Rows from block 2 of a small image super-resolution model, named by matrix and row number. Each number is 128 + 32 x the weight over its row's rms, rounded and kept within 0 to 255. All counts start at 0. Numbers have three digits each. After the name is the row's rms in percent of the matrix's.
After each channel's rows are labels from the 100 images, of 14848, where the channel reaches its highest value: "strongest on" is what is common among them. Only what is clearly more common there than usual is listed. The data: fractals drawn by 1,000 iterated function systems, in grey. In brackets: how many of the 100.
# conv: 3x3 conv (model.mid.0.conv.weight, 192x192x3x3, each kernel summed), inputs 0-191

conv.12 108:139098144136132131132129120140107073165113134058134179138153105124126202162132085205124117102148170172204156141126121146189164086110159170123068133074113126109105139134144113148142124128182091186136122133131090112106072175137158112126157094116138130063145150129094157135125199159137166120117146173169136115158145144121107158099100062156117154137079193057144110133165079100094144132127097195115104094148138087114129082171103138173153132118107090076166159158118155141148105192130136136106096160121138179106164140158059168147112133141120149196115161155131133154105051084144073186
strongest on: dense (55)

conv.185 092:112107139108133074124106103165176083114126136171113126160139141162153107117135108127177118155150075115124143080116129172093131118184204086111137130106085120130098097109039123118122113128109105086115163112130161085135073157151114068138108188164094156116140100211099085146168128191087108112166114102093120178174166101182137089105055136190049121084110184172101131111202124121136084105072128085138147108102160097102144111121140134123155114091083127145077106128122093163062137069110122155123147079140129128136104134077112077153085147144134124153108167090120129162130179143096069119
strongest on: dark on light (81)

conv.30 105:146111159143144140167160081070160120144167102070100122119160116136112194166103158171129138103089161175121119137144089164143123032117062066110134104124098088115184030115094135119149160124097145139153098141101174107137133144140131088149131142167096172114122135104133148137129191110183131094130116119086102102151081119200066158109089091141078171189116122145129143097083087139100100138110127143163130151099136181139127155125087117186049134145138102113134100121099149130188087113160121159173120163159166068086120085095120101111120110105066124157119056129113134160184129098083160139
strongest on: dense (29)

conv.27 113:152148121065128112146126148114143121172153122100096154062147136130154070177153091134130126096192189171144145185169081111153134196100104156154119103146144129098138094134179114112132156064138105156130121105144135130118100221115170160158160134069137085156146154104144144115122173135113157169097122176103117102147051120147117116102124135106135119178143116078181126097143073108101138111143137171119096079145082147141107133200113116167091114142115076121191153114139169158151091134140148142143116109082158142078193135151133149123151108120127144145070163152033044076124068062104143126
strongest on: dark on light (84); dense (44)

conv.0 123:117082129115120118122132177105101181121125159146141101119141078148117051125090142144132127111145138139093139071129147126128176156185110106130101126078165131117114101066126115149101176109167167162160060104165161131116118159110117132130132130151125180076165111134107117079148131127111156111139131113144128096171111104138144131150161119121104130195212155160180153081085110155105114111106168136153140082139141101104103063144104229190055136145087175059095132153067115208174112161168167118101102171201138106055171111084121096184103148117152088131152126103137142163145153142141160144
strongest on: dense (84)

conv.165 115:141060128135099118159103107179147098126175071102125136163176182046099109152087171079163136129084125162157098130061084156143132075152079120134093095120145148149145131119098093065120138138137104110132080096092109089186160216112075129090145106133178123119194150132166071125106128120085140114122128157093089052153101094142147085180109122165163075126134116135137121130187172110130131117119134128138102178149120096118106121147133103109114077171122166126143168162111169097157159160145097137072190169091093147163105120152172177181164068181148153128138130102137147146110115105094170107
strongest on: dark on light (98)

conv.152 078:074094131134148122120120110155110186078139168132126073102081122138118091162123190097136093177110113119103076176125127124142106148075103078118107170121099155128154124096097106123106186093113119067133134072154181159127186122147135151082114146075102094076156125093112114103156189120140105154138120063126142147101054154098153110118108129184058135162157118136067144190192166099068150103109126059152085083145105154128078098062093117135113148141124152132147091147089143104144104145090103131211102119128094180112141152082166137139056093191099149138153129106129126142093145148154140101
strongest on: two maps (79); sparse (73)

conv.67 112:099111099074125122096139096104121149131145163134160085124172149131123111101100089140144139124104156132115101104119188073088105111144157119189145157150102175137140117102093109143126105138174165073160148149108197132105097125167091161164102105140153150168118116096128082101137099127141076132160169078134087133125161093173132163177119135162129134095157072147100065215128081180125087116139147155164169066138119137156079197085102161137106138129099132108087095154049077133129136086108137137124169103120135208132128096093118076077104107153139114111176130111093121068178094105057163045
strongest on: dark on light (60)

conv.145 139:185149100138140116125138083118139121171114117142136148109096085137144120170147075157144169133144167149131154195102107102168125150086118153177122152095049143111086114159167188127177101078130089125139141138103096124088130178173093105128080115067143059090152121141127133197124175095135147135089092131154122136099107137128138155098116092146126117114082069100088145143149126116150115105079156117098077089097087111107136185110151101074156175108146062151171166138104146102050120095107136154131104096056092204086139141145117131149155125145139174125093150147105068079145028099111105172
strongest on: dark on light (64)

conv.2 095:152095092147146127110187154170073055103130124159029100179159185058178144130092201077114064153085153088158096075111145103093137100167114117144117176111170085163142168155120158142070147166138098153107135154084118133146108110103083118089120103144188134121169129069147104123143074084117145120132124151125141102072174128149149128119144122093191101093182147122121152124101187120080138108124135045121181136164140116166112107115136095135128137161175134140107164136120123086159108112069106116105124154147122124177120143117123128161080135148097135158108068093181157156102150139088106067
strongest on: dark on light (67)

conv.158 107:162104086191100143119150109108089071111103099074071142135128141127132126122154130142080162113154152110127148098204153145191133167123100144091084088150138159081103129069140107112091131146149124147134130119084105112095158107110116108126118099118084102155104142123068170062126155139155173119162115147201125132149181152131109085113061098186095184186143169144129081052112141124020107141126125095146132151193185156120139075132136151185140094183120156140127090165149134176104107120132159155119089115073064148121178134151113176129122151111151111107090090165135100162065153141119144116
strongest on: sparse (56)

conv.115 097:118122113120154094128169131107150131170127128114126153190121094132144136112116112183182093131117143132136171127082139182116080101132136116127153153119120138121070102136177039084136094035119120102106111168129171127100086168116129103122189166090112103128124143163111115092150200132106109149125137063135157109152071161116116121170065131180075186144074184123093121086164114170119129104121088212115133179044130109104140089149123133136141142133116138056159091114139141192123150160181187101103169141143090130104113159140148134130122079152093075165132138141070189108099094103148172139
strongest on: dense (26)

conv.36 105:112076143161126055127130163113129072132108152227104089107124098199218116174192143084131100130156136179100132183134163149133148102122133130109130122109102111105138117156159147179068178149087169099138132162118116118063137104111149098135132182113081150096131086155148185122124140061086133107118089102080113213099139075126113113101088132126113163154128165160139168115118125104130112102167147111157161085082094132135183110128147135167175048150089087131152155140133059156099129088122101181161140073155142098162087155111150167128114170107137080168141127120120102161084131133149112136
strongest on: dark on light (63)

conv.84 064:182110174110109125096125134128143140116106081070121082111122149104134109120095134135155078103156165127138138100155105187055149133149130094110157160136173107071126107069093148130070180154153155092125122090166131137122165135149096160175171139206128127114146109132103173131165146163084152135147132121124112071188075133170119114167126116109104101172157168119139160088087195099139109183137147135173152156168155150113120113146116198187080168077129171140148085116134121203221174159167138082165151116200168096104160143078101109157115140143087166144119094108155183152145148126139156116
strongest on: dense (46)

conv.139 078:102171098132083056128139172147111188083144079125156150132211128053090095104092084153121066161087110123106110099063117089133118137130165117129112100162127169160102140146129083161080112133159096156059140132138145152170184188145098109078118125194124147141168137089092138092185122111106140132173171134142132045154111150059151124173130137108090097126133134125107069136102124136103117175152192147129139125131077117170153151073083138090078118159108166114090185151140079129166104114139129097084131137107082175160145131174148174163116143147126155149090106096175135155101143122111175144
strongest on: dark on light (66)

conv.69 088:165136111139136157072129141102064087112125133129157115144095097109124119135069185115122118129150148161179052167114110169093124093213086097132076164160175136162100063119129158149085109145152105168098133149136129077090121117151090153098162060101202148056139154093104122141066102169173109106134114166133155120145093154129140083150163103172164069155149170128086089160124150202088087110116151173088170158178177135093105127099144078139137175136116133190105153102145102193163143091130146106140091129082145147099148124147115138160115104177142117121130187135105173166106162147146135117
strongest on: sparse (72); two maps (67)

conv.183 111:170148124157161135208167148068100136082119122045048157105137131132196136171156101166126087142133193162124150169149085119136132149124118150124120101136085127146128110113176102145138126140156105104107148133114094149115128203076099205113163156151134093100091208112154200177157158142149102146077117184101120154119065107084154186105122123137110146178169122094074151162125108126088103086063109172120086195103136095124105144114106105189082157149052119082173127107134164127121138113124174110116131117124119161110168138158141123177177134111119124158124125163131109106130117065117124138
strongest on: dark on light (96); dense (31)

conv.123 086:157088151141065157118128132134145128193152193195102088061100097110097077178121155132120122116128144142114058132095128167129134163095100084122133129170123157159198136139157121151098120166118137178075148092093181147123163108117099088090098116137126141105116091152106071132095148107071126190121124140159175089129102146159089123152127109089139065105150179058129123163134135139130166143148139111088126107177153113106136136071103106124136091164125121183128134142144087136144162095104081122110078093162092106145211112185082150135071112207108209130125165097108143122180122153184121171
strongest on: two maps (53); sparse (53)

conv.110 082:179199092084101204101149103040137151153143083197142136093120120112103134126073124134090165081144135180121119087087120113114172159125144132075087136077092121104139212133123137151143117182137139100119108172128098166136084121136141157077128129079133134157123130089078083125133080132115088170115095114128143070092146098139174149060158112085130132118132143089116141185109108149132148161178141137035144176159143116113084144095105117169115181164106074139165057074194141164103121136106190121134133132137120085135161074116133153139162145123139094135160105174077138133106118165134146111
strongest on: dark on light (65)

conv.104 078:105113161175106103181121114168109116112094134083161088128103187135143106172142132174086183132088173137049100182163094149086117093124147109099102122117090155125112107142157125159109126131087113147143155098076112135136191200141110077098135177081158090113090091101168153112113166106128132139088129100121136164133122135119124148137112135188141141138079158078095201126178133115118172137039192136156156089116163035139146093146125130134115152095131093094119063105129182085153152133083082127098111123180085119088137136104122150130102146132162143164090091142181107154121045151166136177
strongest on: sparse (66); two maps (62)

conv.18 102:115135088109123130132115109130080216099170145099122214111135150128104112121159139109137091202065102134096159147126091023171119132131151148110128113118104166096095135091156169128148142124165091181137148200154154158078124139090156167126135108074150105117150192108158099104143153141155104091103104114121114130107166191086162140087151146145169201156141103147137110162141108143138189077090142162107115143166087142134114133107133068134166137127100090082167122175171189087081131119172191144128110154125099163139100150136165128093154102110168106125107124134155037083083128152082156118
strongest on: sparse (87); two maps (83)

conv.17 089:104063116180113218097112084154077117109191163100145151025091121158148112145103169106157083134132158178099149130179125126163152140154151093133108101130156120135131137123095136140129169161096131172167108177117155124112102122145102140134140126132093169100155163096115116178131102137118127109125078115059146149103134130122053121102101149088142146164108079145103145141140136175149176117176079045123092152182087102187122089090166143163161127130155115115160071198124139143134093104163071135166105149126079049139135116101118099084075151060118126136158125143150102127114168185130166144
strongest on: two maps (69); sparse (69)

conv.190 132:101075162094108104068133036112127134157118128141149147093112072167118057114083154134145104117129169205066147111165119078069152102125068117152123128117159136078130072112094157142106134089103151183156097121106094151086122160160153147145116150117118177101138097014096143173155112129134163099102070133078086143148099158181123177170112161166114064133172116148117084097117137130103098098123155090181109074099127104110092132159112170113102130103132105076101159122078128154138147094165112121169127144088093121069112102138098091150109067103099132147132130128102112118181179140100154119
strongest on: dense (38)

conv.60 100:083116103132090110131135097087134154150119132145098112138110128117134127092119147095192121186112127058136067098080183073116111107148118135154115097133105139140106095154088170129138115110152190121178088252122129091110132078076116127148123068079126142114127160133153145110155105120132096106153129080134123141186129161106222162149132116177140179147139098142061140116160166149140109090055125102159136151137123140185129157084106153104161153065092119091065090128125132133110125149156159151103093136163129154160076163115157131127106114159147081117116155082181072101111129057073192112
strongest on: dark on light (61)

conv.37 094:153153085159141139109157099146127177115076153103103174162120102098140114106124138182159074137114125073089151043160121136077105136160105166162130183119092183131166075110119109123119079111106169124136099143137121168096164125129106155116143065142146099122177094072192144181177155109082112203111107057209095104072096183118128125115115151109108159143141129101058166150107117130103147145067168098109107120115116069087117135067104169107135224132122054104129133130083123110081094115135144095110138116116106193154136146135145110105115084140128154107116072081116114102107128119118149119
strongest on: dark on light (62)

conv.143 107:152096109120125153115155130153152133146133124105076178163181063085122115150123131140122084083179145108178193088165118160139160109102147123123110095125216109167120167104210089127127127110140130167116092052126124125142096139116151142122157131193158170121159161116116131143109130120081140168082156180100171094133117152130122088080160091059143125163094197134214124142134063106077106141154061161062107131167130167158164051115137106168132087166167123117120168082122144088176131168130153131143142146111158124147182097108118183164089115120144138159122100124135119129100124054096139123
strongest on: sparse (63); two maps (59)

conv.86 135:118120100163148121179156182161160086115104190160051078156180153082163123138129162118121139149166154073154115050084147134141154153120174146133083182144116116194102198118150096143122144138178135106096138147128144115126160134129107161129105112136164155093139120179150155109126123102078103127116136124115134098062129061122124129139176077094176171172141151110184179141168146113095091078139144165107179119139137128123183136095134142181163141135122138133164115166123051090127104116100123145097173101160177143182116148124176161129107181181213126160109146103119124144082077052139127092
strongest on: dark on light (100); dense (26)